From a checkpoint of a small model that answers yes/no questions on an image's attributes.
Model: 2.94M parameters, encoder norm layernorm, encoder width 160, fusion encoder width 128, fusion encoder layers 6, fusion encoder activation geglu.
Training: soap at rate 0.0042, 23500 steps.
Data: trained on dashed paths with two dots that lie on the same path or on different ones, 295000 training examples.
Rows from block 2 of the image encoder, named by matrix and row number. Rows with one number belong to one attention dimension. Each number is 128 + 32 x the weight over its row's rms, rounded and kept within 0 to 255. All counts start at 0. After the name is the row's rms in percent of the matrix's.
# q: attention query, key and value (stacked) (encoder.blocks.2.attn.qkv.weight, 384x160, the q third), inputs 80-159
# k: attention query, key and value (stacked) (encoder.blocks.2.attn.qkv.weight, 384x160, the k third), inputs 80-159
q.5 080 [ 98 176 153 108 203 132 138 203  89 127 173 200  91 189 134 169 113 207 124 139 104 117  94 174 136 144 118  98 128 150 137 112 149 127 113 135 105  89  91  98 139 133 149  79 145  79 140 126 155 164 121 112 193 142  90 140 153 120 133 150 163  89 113 141 196  81  98 168 151 190 101 112 172 124  75 146 126  94 120  64]
q.6 089 [134 124 112 154 156 139 119 227 146 129 132 130 105 150  69 152 143  80 136 123 144 140 106 203 176 115 108 122 134  94 104 185 133  99  77 155 101 160 105  96  95 200 146 156 122  68  62 180 134 134 180  93 120 118  93 210 113 122 111 157 113 136 207 122 139 144 128 125 152 142 155 125 130 140  98 133 104 143  72 121]
q.7 096 [112 158 151 166  85  94 139 127 112 178 140 148 121 112 115 115 190  60 143 117 120 140  67 176 140 113 171  67 111 136  86 134 154 136 148 131 120 136 108 116 166 128  95 217 126 150  94  73 131 129 186 106 130 190  84 143 116 124  86 181 176 180 123 150 145 122 103 139  86 166 166 169 116 182 138 108 112 160 130 113]
q.8 080 [113 148 105  82 166 144  93 154 111 122 145 103 123 110 118 155 116  66 172 112  94 101  93 150 114 123 101  90 127 103 171  94 135 141 165 152 106 154 158 153 136 118 180 115 136 128 154 112 166 105 120 132 122 128 150 149  98 105  91 148 211 107 133 117 126 146  79 153 193 151 123 126 108  45 100 128 106 222  98  80]
q.9 090 [ 91 122  72  55 114 113 133 184  54 115 162 104  97  74 138 114 107 188 118 123 126 143 138 113 116 166  94 109 114 125 157  88 142 113 123 141 167 133 139 110 172 108 115 108 147 125 118  99  89 152 121 131 141 143  86 159 120 135 172 184 103 155 108 142 102 180 212 127 132  32 101  48 137 147  91 106 187 129  63 178]
q.10 095 [165 127 113 139 115 156 214  97 172 138 114 169 160 143  96 124 161  85 163 169 170 118 172 178 132 118 119 127 137 162 124 187 109 155 130 147 158 109  73 179 137 111 119 134 170 152 114 121 101 112  91 161 151 177 140 132 125 135 155 131  72 112 100 132 144 137 145 118 156 137 115  77 114 185  95 146 129 109 102 144]
q.11 086 [183 160 150  96 121 147 102 131 149 106 103 152 155 190 109 148 157 149 128 103 175  96 163 153 140  80 114 122 139 145 141  67 121  76 126 151 112 115 108 166  70 108  85  87 184 115 141 166 104 103 160 135  87 131 116 123 158  75 124  87  47 187 140 121 129 155 175 183  92 126  61  89  93 163  93 118 115 150 103 159]
q.12 083 [141 120 125 188 170 201  96  88 141 138 108 103 168 166  55 179 162 150 100 194 156 147 166 175 147  83 123  81 113  93 148 147  57 130 118  77 126 122 124 107 121 151 107  75 122 161 142 127  95  97 122 129 119 121 107 100 141 153 128  89 160  70 102  59 103  91  76 131 170 138  82 147 100 144 103 107  98 133 136 150]
q.13 075 [ 90 113 128 150 143 145 183  61 153  81 152 135 113 156 135 117 113 122 178 127 160 117 166  65 104  95 124 106 120 130 199 164 142 154 121  90 137 125  82 139 125  72  73 105 151 122 187  93  95 133 102 156 158 164 151 153 143 146  74  83  82 140 101 128 173  91 137 121 110 171 145 168 128 129 227 133 157  95 146  85]
q.14 089 [112 157 116 122 117 164 105  95 173  64 124  79 135 139 135 128 121 113 133 115 114 130 136 101 165 145 110 161 109  60  91 156  99 197 181  88  83 145 127  83 137 157 139 124 105 123 155  43 168 132  96 141 109 132 170 106 144 131 135 142 179  75 141 129 128 108  94  70  53 137 136 135 135 158 121  34 126  90 142 123]
q.15 074 [ 96 165 106  97  85 126 202 113 117 117 110 112 142  93 171  93 168 123 157 132  69 127 131 150 148 161 117 158 123  98 129 142 160 104  85 118 140 104 122 151 157 159 182 122  90 147 142 107 144 114 123  58 120 133 165  93 179 135  64 126 152 122 139 111 124  56 109 107  92 174 150 143 103 120 113 124 148  50 171 171]
q.16 080 [136 144 121  78 126 123  84 135 154 131 197 204  81 169  97 128 149  76 123 158 175 139 132 163 172 123 127 123 138 117 174  53  93 112 154 141 139 115 152  93  93 138 137 136 121 160 181 166  92 149 102 115 116 167 153 129 112 108  91 158 107 122 104 134 141 154  50 140 138 175  96 152 118 144  61  88  98 113 117  66]
q.17 073 [ 80 116 150 208 169 185 102  70  85 113 123 117 117  73  92 146  78  89  92 131 111 124 160 179 181  76 110 128  83  85 120 186 100 128 164 137  93 138 169 136  43 174 206 145 135  94 113 155 115 204 174 127 107 102 127 146 171 174 112 133 131 102 137 117 112  66 155 128 106 130 132 109  95  91 152 164 154 131 113 101]
q.18 087 [176 108 151 124  89 228 150 163 127 153 135 136 109 115 111 208 117  91 114 211  87  86 154 137 156 144 117  89 123 111 149 150 129 124 123  61 121 104 112 106 134 159 147 146  95  44 121  99 140 120 107 148 146 102  69 122 128  83  66 150  71 106  72 171 130 106 205 162 106  80 156 131  90 124 138 106 143 185 119  98]
q.19 083 [128 115  95 156 134  99 130 214 139 112 158 147  80 136  86 101 153 121  95 155 112  93 154 157  82 102 146  94 144  80  92 163  93 107 101 115 139 187 147 113  98 111 119 120 135 139 167  76 112 149 168  30 181 157 115 137 138 117 116 229 120 146 162 138 120  94  89 125 175 134 161 131 171 125 145  91 157 141 138  80]
q.20 079 [130 103 105 123 142 133 103 118 139  99 120  98 191 154 137  98 138 125  99  85  91 173 117  91 149 134 122 170 141 112  97  62 146 133 148 125 107 130 144 148 116 111 108 140 102 110 106 123 150 126 177 114 133 106 178 155 176 135 129 105 162  95 165 149  92 161 145 123 164 112 128 106 200 147 127 117  82 156 108 101]
q.21 071 [160 125  99  96 120 188 105 129 136 109 102 170 145 184  96 139 151 147 110 138  73 164 115  85 190 124 101 130 179  98 121 125 134 115 136 115 133 166 153 129  70 142 162 149 149 140 120 106 123  80 140  92 115 103 135 138 149 164 110  76 155 112 114 111 143 103 133  83 131 121  58 145 142 132 128 109 102 135 148  77]
q.22 091 [134 136 159 147 171 148 119 134 120 193 139 157 164 153 156  82 157 140 144 134 119  84 139 141  91 149 126 105 130  89 132  51 163 101 106 101 183 145 120 187 126 111 118 144 194 174 167 120 146 134  93 150 169 139 140 136 190 144 131 147 101 132 123 129 151 127 162  83 180 100 103  99  83 121 124 144 122 167 168 120]
q.23 087 [113  75 120 169  74 111 110 124  71  77 110 192 150 105 145 123  58 172 139 131 132 151 145 160  97 111 119 105  83 154 110 107 133 153 110 121 114 138 114 145 120 120 161 163  73 171 107 107 123 184 159 200 120 148 183 130 107 121 119  92 133 189 135 120 157 125 160 116 109 110  99 164 126 122 155 119 108 156 131 155]
q.24 072 [171  78 106 114 147 175 104 146 131 157 126 146 180 124 140 126  65 184 146 165 128 172 113 231 155  68 138 187 151 139 109 120  88 149 126 123  85 167 155 117 187  85 115  95 110 186 120 113 104 138 127 172 142 210 158 148 118 178  99 105 145 109 171 151 128 109 154 116 140 167 109  85 102 133  92 141 134 157  63 140]
q.25 097 [ 98 145 144 126 166 204 148 149 140 135 156 111 138 149  82 125  95  84 132 152 102  93 138 206 169 152 119 129 148  74 109 134  88 144 170  73 109 115 134 100  62 115 139 129 134 117 151 144 129 129 139 162 150  89 102 102 141 138 123  94 144  94 109 129 174 170 113 127 116 170 129 114 127 110 125 176 170 101 121  32]
q.26 081 [144 171 148 178 156 109  79 125 104 118 183 104 129 162 154 133 135 111 167 153  98  99  69 132 160  72 122 129 119  80  67 159 187 165 156 105 131 141 148 105 111 198 135 157 125 148 113 128 121 176 157  99 188 161 119 110 110  52 123 128 131  74 187 166 126  95  78 131 136 211 121 141 169 126  85 169 134 119 131 167]
q.27 092 [ 89  88 150 116 139  80 125 142  94  99 123 101 177 166 119 146 113  97 110 139 129 144 127 139 124  85 182  80 160 161 145 133 116 134 160 145  90 106 148 167  83 112  82 131 122  84  80 114 149  93 115 172 159 137 140 170 151 107 140  89 171 169 134 114 135 103 162 148 108 147 106 148 181 141  73  74 113 138 111  51]
q.28 097 [138 129 108 122  96 104 101 121 152 128 169 121 110 169 134 129 137 106 166 119 189 119 139 122 160 149 160 100 135  84  94 131 105 135 127 195 129 149 107 132 181 141 125 186 182 134  71 106 173  79 136 127 174 133  21 135 100 118 182 151  98 125 139 194  95 116  94 128 145 121  89 129 159 143 108 153 153 146  80  72]
q.29 092 [ 98 142 107 118 104 150 166 137 154  50 129 144  96 166 138 103 137 102 113 112 123  87 133 138 165  60  86  87 131 130 105 139 154  94  79 114 131  94  72 148 118  83 158 124 121 173  59  72 145 123 109 180 172 139 114 135 119 128 174  92 123 153 132 139 105 127 120 170 125 135 166 126  89  80 138 146 141 103 154 115]
q.30 086 [ 90  91 114 126 130 139 138  84 117 115 107 136 128 110  86 157 112 166 113 154 148 125 156 135  95 147 158 132 232 113 104 137 123 165 174 140 120 107 113 123  88 171 106  98 142 105 164 191 120 125 116 133 134 103  78  98 130  93 151 170 113  83 129 133   0 108 146  33 132 103 125 104 137 135 124  96 181 176 114  95]
q.31 088 [172 100 138  74 191  86 138 126 108 164 113 123 109 144 127  60 124 123 121 115  93 112  79 129 137 143 179 119 114 162 116 134 104 105  63 162 131 133  90 117 202  61 128 133  91 155 108 176 166 113 130 127  81 152 183 139 121 152 107 132 187 190 100 139 119 130  83 143 206  66 146 124  93 124 112 132  28 100 134 122]
q.32 071 [172 111 127 213 120 106  96 122 169 149  60 113 126 110 139  99 133  89 139 133 122  78 152 135  68 182 167 111 160  96 123 159 194  92  80 167 180 196 135 181 144 120 134  87 165 185 171 137 113 150  95 162 148 173 160 139  97 150 166 107 116 135 118 149 165 115  80 162 165 103 163  88 172 109  98 141 171 143 181 159]
q.33 080 [102 135 100 123 146 143 185 139 126  92 136 171  77 135 115 187 186 172 179 210  93 122 115 225 119 134  81 134  96  83 103 156 188  70  93 122 179  93 112 140 116 140 204 136 156 145 177 137  86 120 136 133 107  98 136 143 125 127 164 152 130 163  73 201 173  92 143 158 142 179 120 156 141 141 141 136 186 166 129 123]
q.34 084 [134 110  90 117 158 132 122 139  53 153 141 107 141 120 117 155 159 115 158 165  85 124 133 157 161  84 111 145 137 162 168 118 116 149  90 115 115 104  88  34 113  95 125 152 107 152 128  97 131 140 128 106 112 150  41  89 170  69 153  78 174  55 150 143 121  80 135 147 156 146 143 101 155  95  71  89 134 148 149  92]
q.35 086 [ 92 157 107 122 159  56  92 188 181  66 146 109 144 147 129  96 111 202 122  93 131 159 144  95  97 203 160 134 145 106 173 197 168 136 129 133 118 118  92 101 150  94 157 147 188 159 159  96 137  94 102 116 151 125 106  79 113 103 155 129  65 167 152 127 124  80 150 126 108 109  88 145  90 112 154  98 142 162  75  86]
q.36 090 [139 114 102  69 146 149 122 129 152 119  77 132  92 129 113 133 114 159 183 130 134 171 129  77  95 103 196 148 171 162 133 161 134 171 110 140 135 116  60 100  62 116 145  94 124 133 111 180 105  99 129 138 188 129 176 119 152 150  88 167 115 111 153  72 172 134 173 109  86 120 134  77 107 110  84 104  68 134 135 160]
q.37 074 [123 125 140  63 133 133 131 131  79 123 110 101 109 131 173 200  93 121 122  88 124 153 140 132 151 118 101 158 119 117 144 109 135 137 153 120  81 140 141  96 147 157  71  47  89  30 186 139 107 165 175 138 148 118 151 121 142 191 104 157 164 132  98  95 173 163 176 172 148 173 113  92 120 101  79 156 149 131  96 182]
q.38 090 [ 99 152 124 115  64 137 104 132 110 123 109 153 142 103 165 132  78 103 133 188 150 115 139 117 115  75 155 124 121 137  99 104 130 161 143 121  73 141 123 139 122 122 150  59 140 129  99 112 113  92  91  82  87 122  89  86  82  84 128 161 107 143 140 131 131  91 106 136 174  96  77 113 117  77  93 115 149  97 121 141]
q.39 072 [143 150  41 106 147  93 121 128  69  81 109 173 121 175 115 136 173 143 131 128 102 102 144  96  86 146 133  93 115  99 150 153 140 113 158 116 148 124  99 130  96  99 118  91  86  93 103  83  96 115  94 136 128 144  92 168 157 119 121  89 136 123 108  20 139 164 189  84 182 184 115 105  85 157  97 116 120 115  99 101]
q.40 076 [114 111 112 142 142 183 169 130 128 102  70 161 120 102 115 135 103 159 159 134 167 144 112 129 110 137 113 114 158 143 136 164 107 129 131 106 228 164 127 137  76 134  94 100 159 131  56 143  97 134 101 173 161 130 130 155 168 131 143 115  91 153 132  92 232 141 168 123 157 128  78 144 171  77 130 177 113 143 114 137]
q.41 087 [ 81  91 140 155  90 163 163 159 151 141  98 159 130 120 136 130 138  67  96 145  97 123 150 107  99  69 113  59 159 120 124 102 188 131 120 138 157  97  78 115  77 115 114 132 134 107 123  51 108  75  98 143 129 100 144 108 157 113 220 176 157  96 103 133 155  75  57 115 161 115 124 112 134 124 142 134 143 174 178  92]
q.42 082 [ 86 163 180  63 148 140 114  87 149 136 112 166 127  98 125 155  95 122 141 129  90 104 150 115 132 163 133 155  73 115 105 105 110 128 114 125 109 107 100 104 140  86 128 136 141  53 155 163  97  98 188 119 115 100 161 116 133 138 114 149 138 115  64 109 140 173 169 158 130 114  99 153  94 191 159  76  35 116 103  69]
q.43 079 [146 119 116 125 168  98 106 155 137  91 111  58 119 128 122 133 105 194 140  82 158 147  93  85  91 143 158 114  70 119 123 104 130 145 153 136 162 137 143 146 145 144 123  54  77 172 130 115 101 101 149 101 121 132  73 146 163  95 196 143  62  58 119  81 163 148 120 118 158 162  98 128 133 138 111 128 159 142  67 110]
q.44 089 [ 96 157 109 103 106 167 168 105 157 131 140 149 169 103 140 121 112 145 174 139 138  93 133 182 120 111 108 149  83 175 191 122 178 103 148 131 137  79 114 176 104 105  58  84  91 107 167 176  89  82  75 131 151 148 173 112 139 112 134 137 118 158 134 120 124  87 147 171 132 125 162 142 115  98 114 147 174 101 198 158]
q.45 085 [239 135 135 121 120 115  81 149 147 107 100 165 123  88 159  86 145  43  98 111 142 157 163 116 131 125 160 114 116 146 117 137 122  86 134 167 155 123 113 131 184 109 108  85  85 163 116 107 130 108 141 106 118 145 119 101 126 115  91 174 133 182 130 129  91 131 140 158 152  86 150 104 100 102 152 116 156 111  64 208]
q.127 114 [109 102 142 165 145 151 162 120  85 147  93 109 139 114 110 138  37  86 130 118 139  68 133 142 148  90  81 113 100  67 105 131  88 143 106  84  68  86  88  94 176 145 108 180 131 142 122 144 167  89 142 157 109 140 151 154 154 135 124 157  84  58 160  91 103 123 181 192 151 153 100 192  88 104 126 123  58 112 137 114]
k.5 093 [108 195  46 103  97  72 135 151  67 125 136 150 159 126  98 147 120 144 151 136 124 162 100 148  91 117 170 159 157 154 157 125 143 138 107 113 129 150 157 176 126  84 143 137 124 138 110 125 159 105  96 136 154  96  74 119 107 126  91 124 100  88  94 152 138 133  95 123 118 121 180 148 113 132 199  95 128 116 180 226]
k.6 094 [130 150 119 181 137 132 104 138 157  90 103 111 172 122 132  63 149 180 112 117 109 102 126 151 131 126 130 205 120 178 136 148 182 160 152 216 146 125 115 162 148 115 150 130 124  71 132 113 121  53 130 181  91 122 179 133  96 152 115 112 119  78 112 149 151 106 139 162 122 147 137  62 120 184 128 163 136  91 156 117]
k.7 100 [117 115 123 121  87 161 125 111 177 130 123 112 134 125 119 110  75 113 135 123 145 114 108 149 142  97  65 153 138 145 135 199 164 149 135 171 159  94 137 139 180  78 114 135  85 128 144 124 145 107 165 133 131 106 146 178 147 154 150 155 150 128 157 155 135 137 109 134  75 187 131 159 106 103 116 143  87 136  98  83]
k.8 079 [152 106  90 190 109  59 134  66  79 148 119  95 107 135 102 132 163 176 116 102 117 185 190 122 191  77 118 167  49 132  75 105  91 191 134 174 157 137 133 131 105 163 157 124 110 167 138  88  89 144 113 139  77  94 137 131  50 133 131  92 128  99 160 160 151 144 145 143 132 129 113  81 119  93  75 211 109  73 171 138]
k.9 099 [147 174 144 133 159 172 163 119 174 141 129  72  67 160 114 163 184 121 122 169 173 115 108 183  91 188 105 165  91  83 149 128 142 112 120 156 124 123 151 197 149 143 109 124 177 101 109 195 113 151 184 121  87 157 123 173 108 137 141 182  92 114 135 183 103 167 129 128 162 123 147 131 100 219 191 111 114 169 115 182]
k.10 088 [140 144 142 204 138  95  90 105 195 132  98  74 137 173 156  97 106 107 104 152 153 114 119 140 146 154 121  74 125 177 122 120  92  69 157 155 121 172 124  84 127 130 113 153 113 116 118 145 144 148 146 112 127 106 136 127 117  95 146 131  96  93 151 123  65 133 155  84  99 105 144  96 174  94 108 124  95 136 180 187]
k.11 089 [145 130  44 136 147  48 125 135 158 104 136 155 152 183 163 148  95  99 146 166 166 161 118  98 122 190 182  75 117 119 137 169 138 136  93 113  86 158  88  93  91  80 109 126 156 142  85 163 105  78 120 121 155 137 165 102 189 129 156 152 156 120 115 177 107 141 156  99 146 136 100 156 129 209 173 122 115 118 103  97]
k.12 081 [ 82  77 122 161 131 122 144 155  80 154 130 143 146  74 154 123  95 131 158  96 163 153 115 121 134  91 148 125  97 128 168 117 105 114  95 102 100 159 149 159 160  92 139 117 105 145 182 136 102 106  92 166 147 128 172  48 144 106 175 101 165  93  64 138 110 174 166 143 141 101 123 113 185 201 124  98 136 111  82 151]
k.13 084 [ 98 105  87 131 116 131  85 186 151 151  88  90 145 158 158 137 139 127 151 173 187  85 132  92 113 168 122 106 134 107 177 144  98  62  99  83 147 194 196  81 101 153 157 125 158 126 150 131 129 174 161 149 145 129 135  81 162 145 126 170 118 206 153 166 119 137  80 100 162 129 151 178 142 138 109  83  89 110 138 132]
k.14 095 [125  60 146 134 150  80 150  80  68 158 167 166 144 154 124 142 129 102 147 104 109 122 142 136 166 102 144 134 130 105  83 121 187 126 191 133 132 128 140 141 194 209  88  80  93 184 107 102 156 145  77 178  94 173 156 118 112 169 183  51 149 146  79 154 144 128  97 137 121 173 121 150 129  73 142  97 117  71 124  79]
k.15 079 [143 165 106 136 130  51 156 138  91 136 132 134 166 130 152 171  55 141  86  83 122 177 127 173 133  54 137 144 127 139 137 150 108 130 152  78 136 127  80 119 101  56  98 105 132 163 141 129  81 102 154 152 191 137 144  68  99 160 163  99 124  99  70 118 144 174 168 161 135 139 114 175 104  73 109 141 104 163 132 139]
k.16 081 [ 92 148 129 202 139  86 108 115 115 126 127 119 128 108 172 123 138 132 148  86 128 118 108  61  51 151 132 125 158 131 146 179 162 120 111 112 197 118 122  78 108 112  94  68  88 127 144  95 173 148 155 130 164 124  72 116 172 155 172 147 158  81 145 105  81 197  97 149 147 132 163 142 122 163 199 112 190 172 161 159]
k.17 073 [170  86 138  55 130 124 158 149 100 110 128 146 151 112 124 100 112 145  91 125 106 109 131  55 152  44 110  90 135 160 104  79 139 146 147 136 199 133 153  60 155 132 145  99 139  72 123 158 155 119 163 166 185 102 115 112 110  96 108 161  63 148 150 135 148  94  85 131  94 119  94 172 122 150 127 141 123  99 148 130]
k.18 083 [136  36 123 123  92 106 101  74 103 131 110 117  76 111 115 128 190 134 142 152 113  92 105 131  70 149 159 176 138 103 161  95 167  59 126 122 108 101  77 133 204 129 127 179 142 132  82 126  99 102 139 148 115 144 174  98 147 189 108 137 154 175 113 174 137 119 146 105  88 158 136 144 136 156 124  89  76 111 114 130]
k.19 084 [105 147 176 159  75 143 110 129 133 155  93  87 170 140 133 109 140 107 130 137 101 122 137 107 108  99  18 151 129 171 108 186 148 192 125 134 126 165  85 120 125 197 106  96 129 125 127 144 127 146 138 121  91  86 112 153  84  94 144 104 136 122 102 147 190 146  78 118 112  73 120 140 145 214 167 158 148 135 143 181]
k.20 082 [111  82 119 141 148 199 120 138  86 109 112 163 159 125 107  94 162 179 193  98 104 161 154 119 204  98 116 155 111  85 116 146 162 102 122  56 134 127 147 193 104 104 114 148 162 153 177 140  85 165 155 163 158  58 184  84  95 189 136 158  91 142 155 117 139 177 110 148  83 150  70  82 146 130 110 124 125 139 116  96]
k.21 081 [ 81 160 100 182  88 158  89  98 134 130 139 140 139 114 157 122 143 179 124 100 105 148  63 147 134 135 163 122 162 179 118 133 131 146 110 160 123 134 148 119 181 163  99 114  86 179 151  74 112 122 124 190 188 117 163  94 147 123 120 139 101 111 162  63  71 141 145 177  83 108  82 123 190 106 155 206 173 188 113 106]
k.22 092 [141 190 109 176  96 184  90 174 116  83 102  91 124 169 151 128 152 199 121 180 121 114 140 126 146 188 114 112  92 181 116 164  99 146 186  90 105 186 132 131 109  87 162 147 160 154 114  97 150 200 156 122 179  61  94 164 114  91 137 159  92 168 157  96 105 123 102 123 145  75 143 162 195  93 156 175 134 165 151 131]
k.23 089 [197 152 132 115 100 131 162 115 125 148 139 185 125 164 165 128  93 105 102 136 137  88 113  88 120 109 153  70 131 103 166 114 200 135  89 151 144  73 104  98 141 106 112 156 137 165 160 122 146 126 121 106 160 178 125  92 141 193 116 144 128 155 149 117 111 154 149 126 149 168 122 191  63 106 105 177  98 123 122  81]
k.24 077 [122 107 107 130 159  71 116 115  85 189  64 122 204 180  87  96 113 181  89 139 139 107 140 129  61  87  99 126  83 159 136 128 108 113 158 119 145 104 125 123  81 108  93 148 170 170  96 146 133  85 104 161 154 134 123 172 170 140 127 108 109 104  79 130  97 107  66 127 124 102 137  95 110 172 120  72 136 114 113 102]
k.25 087 [136  80 117 162 182 144 120 175  84  70 148 118 159 142 134 133 141 126 178 114  82 105  99  73 121 220 111 135 125 156 115 135 127  70 123 158 136 167 100 117 147 130 106 130 118 130  99  90 202  89 152 180 148 149 111 150  92 129 126  46 185 135 109 125 143  94  76 160 107  91 110 177 152  66 145 113 108 139 148 129]
k.26 079 [101 173 108 172 122 137 124 106 124 126 157 152 111 131 119 155  78 129 123  92 135 182 135 114  96  77 101 180 143 116 145 144  85 106  93 194 157 152 132 196 104  48 158 146  58 111 107 102 161  91 105 156 136 142  93 173 114 177 182  97 143 103 104 126 148  73 155 186 111 197 140 156 132 146 129 146 147  63 123  93]
k.27 094 [120 144 122 128 163 157 136  84 158 152 114 160 141 120 109 103 116  97 148 146 144 165 113 110 169  84 138 124 102 129 124 107 144 135 115 172 127 133 144 128 144 148 170 187 104 147 113 154 141  54 100 174  98  98 158 128 180 122 104 111  71 110 217  97  85 134  98 136 124 155 175 126 113 177 136 160 120 140 147 148]
k.28 082 [107 133 120 102  71 133  80 134 133 100  47 110 134 140 112 158 175 159 209  95  78 197 112 123 143 146  67 123 170 112 103  85 153 109 145 150 110 169 142 142 149 156 101 168  87 142 110 133  68 192 171 132 137 133  82 153 130 113 110 164 124 154  83  83 117 167 108 159  90 138 135 111 129 178 113  80 122 141 139 133]
k.29 078 [154 135  77 105 154 132 114 162 191 106  86 120  73 158 156 124 189 160 140 127 163 147 134  73 150 168 145  86 146 105  98 141  52 139 147 160  92 162 135 178 144  86 147 128 159  91 210 172 165  91 139  97 160 157 103 101 168 106  93 146 132 175  76 175 135 124  57 113 155 142  80 173 144 189 184 134 136 125 105 106]
k.30 100 [111 141 168 103 113 161 179 148 108 167 150 132 119 129  59 101 167 185 156 113 127 126 138 151 138 145 150 121  98 127 135 128  99  95 161 116 162 202 183  90 128 134 148 168 166 171 196 108 134 162 129 108  79  94 130  84 140 170  79 216  96 187 145 117 110 122 165 174 111  78 106 143 105 164 170  52 162 108 125 177]
k.31 100 [131 144 106  93 217 147 130  80 142  85 151 137 116 180 115 131 127 154 115 113 102 107 124 131 126  51  73 174 149  92 181  83  90 170 136 126 152  47  89 164  97  95 148 143  74  81  64 142 113  63 109 125 154 170  97 176 122  95  99  80 129  74  88 151 135 160  93 106 192 160 161  97 157 145 145 135 122 154 159 122]
k.32 089 [ 83  81  87 144 119 109 104 112 119 120  79  96 186 170 218 174  96 153 117 142 186 181 145 111 105  82 123 100 163 123 127 126 143 162 170 126 143 126  93 144 101  84 143 157  92 117 129 158  91 175 121 148 112 100 112 219 108 148 169 121 135 123  97 116  83 178  69 170  94 120 185 123 153  92 123 146 163 142 122 149]
k.33 088 [179 147 107 130 140  96 141 108  94 127  92 108 177  93 176 168 138 102 141 137 173 117 146 114  93 160 144  80 123 163 152 159 152 142 146 114 112 103 162 146 169 137 100 136 137 150 190 132 154 204 135 149 114 102  93 173 127 131 136 101 156 190 134 183 143 211 122  99  88 135 163 138 125 130 138 149 152 125 126 113]
k.34 087 [ 90 140 131 124 139 147 130 114  58 131 134 164 115 103  93 115 152 116  90  66 138 153 112 193 145 133 132 169  79 143 111 124  83 111 174 106  73 136 136 159 140 163 153 138 120  92 129  83 114  78 139 136 118 123 161 113 109 161 133 155 112 118  67 153 119 109  79 153 144 141 118 108 133  69 151 141 175 113  89 155]
k.35 087 [173 107 155 119 118 164 142 171  87 126  88  95 110 172  95 122 156 103 184 140  98 147 136 104 123 144  93 135 142 152 142 126 124 108 154 121 103 201 175 133  61 120 142 145  91 167  69 123 145 103 116  68  93  95 106 138  73 131 128 123 150 162  93  99 107 174 131 169  96 143 148 137  49 132 130 139 115  85 135 160]
k.36 087 [156 136  87 148 162 176  82 141 156 156 149 134 153 135 127 113 169 145 120 139  97  69 169 146  87 108 129 114 170 170 138 135 144 144 185 145 136 144 111 117 155 137 183 134 129 158 109 147 183 141 158 146 114 147 144  60 182 119 156 123 164 123 112 106 142  99 159 132 153 101 148 229 128  96 186 100 114 178 193 147]
k.37 079 [174 116 125 115 107  83  88 119 106 141 132 128 149 156  98  92 121 131  67 174 166 167  99 213  68 153 115 139 117 165 111 112 108 133 169 151  97  79 112 106  97 165 128  52 208 106 187 143 145 140 137 168 165 133 125  93 114 107 133 134 131 112 137 135 142  93  84 140 131 116 118 121 128 127 167 182  99 138 189  99]
k.38 086 [145 154 107 127 114 108 112 161 148 160 165  94 146 177 201 129 111 107 116 115 109 159 156 140 137  45 120 141 125 143 110 164  60 102 119 127 133 127 120 129 122  93 136 165  71 114 137 141 153  98 151 103 118 164 142 143 168 126 159 145 137 181 114  40  88 175 106 178 160 176 154 160 161  94 197 157 148 138 133 168]
k.39 082 [148 152 132 193 185 123 104 190 117 122  52 131 112 146 118 119 195 136 148 151 188 105 142 125 117 216 185 145 102 108 150 129 112 122 115 183 137 144  89  85 122 110 148  82 145 174 121  79 171 138 119  45 134  59 121  92 111 141 108 130 160 128 125 123  75 144  85 114 193  91 122 113 172 117 158 113 123 111 132 128]
k.40 078 [145 118  97 127  31 159 135 153 143  71  98  86 142 122 163  78 183 127 126 146  69  46 111 140 133 188 153  79 113 116 139  98 100 161 141 115 108  89  45 110 141 151  86 131 184  87 118  47 112 194 140 189 139 121  78  90 132 101 130 119  92 147 149 131 142 136 184 113  92 120 121 124 142 109 188 123 124 146 140 154]
k.41 099 [112 158 110 188  87  57 113  94  60 108 121  66  89 106 159 172 177 140 139 155  87  96 131 128 137 120 170 119  90 124  70  86 123 157 144 118 163  87 121 135 122  87 129 101 139 162 122 107 154 165 108 140 147  73 118 136 149 174 132 150 154 148 105 127 128  59 116  73  73 117 117 182 152  47 152 192 150 130 146 168]
k.42 086 [122 127 183 121 116  75 106 103 159 158 142 140 112 136 131 113 100 125  65 134 114  72 122 164 131 166  94  93 152 148 157 128 152 107 130  68 125  90 113 127 116 129 139  45 160 117 116 153 109  84 148  89 103 127 179  93 165 159 134 181 168 146 134 171 142 140 154  59 181 172 130 140 143  91 132 131 175 146 188  74]
k.43 085 [174 118  55 114  87 129 188 117  73 136 108 142  92 128  86 115 115 131 179 159 152 202 165 163 133 108 156 123 135 112 121 143 170 111 145 164 106 114 146 175 107 137  88 160 197 135  94 103 156 152 125 116 114 122 122 142  31 117 189 112  62 141 151 100 132 123 122 186 108 184 159  99  95 120 148 113 144  75 118 107]
k.44 101 [125 182 151 128 179  87 123 155 134 139  93  89 140 128 171 142 107 116 140 198 165 107 149  90  96 140  68 117  84  88 180 145  95 115  59 166 199 127 178 123 100  64 146 125 126 170 136 180 138 100 142  75  81 110 193 160 147 169 149 125 126 113 130 126 122 130 118 121 198 128 123 157 125  98 104 135 156  95 108 172]
k.45 076 [ 93 217 134  88  85 108 116 142 134 130 138 160 104 149 152 119 154 117 161 140 118 164 175 180  71  79 101 134 114  99  75  93  84 173 132 137 138  97 128 125 153  60 127  87 100  88  95 131  90 111 115  79 143 118 128 186 150 147 130 149 115 144  97 158 108 175  94 158 104 108  73 130 150 177 130 153  98 142 119 196]
k.127 112 [ 62  91 149 144 145  94 120 123  63 186 102 109 122 107  94 110 172 118 164  81 189 116 177 123 137 129 166 131 138 164 116 161 158 116  69 108 194 116 142 171 108  78 198 173 148 168 136 139 151 191 117 131 137 176 149 122 134  92 135 130 158 142 129 114 113 103 144 155 117 173 118 116 146  98 131 174 152  77 143 131]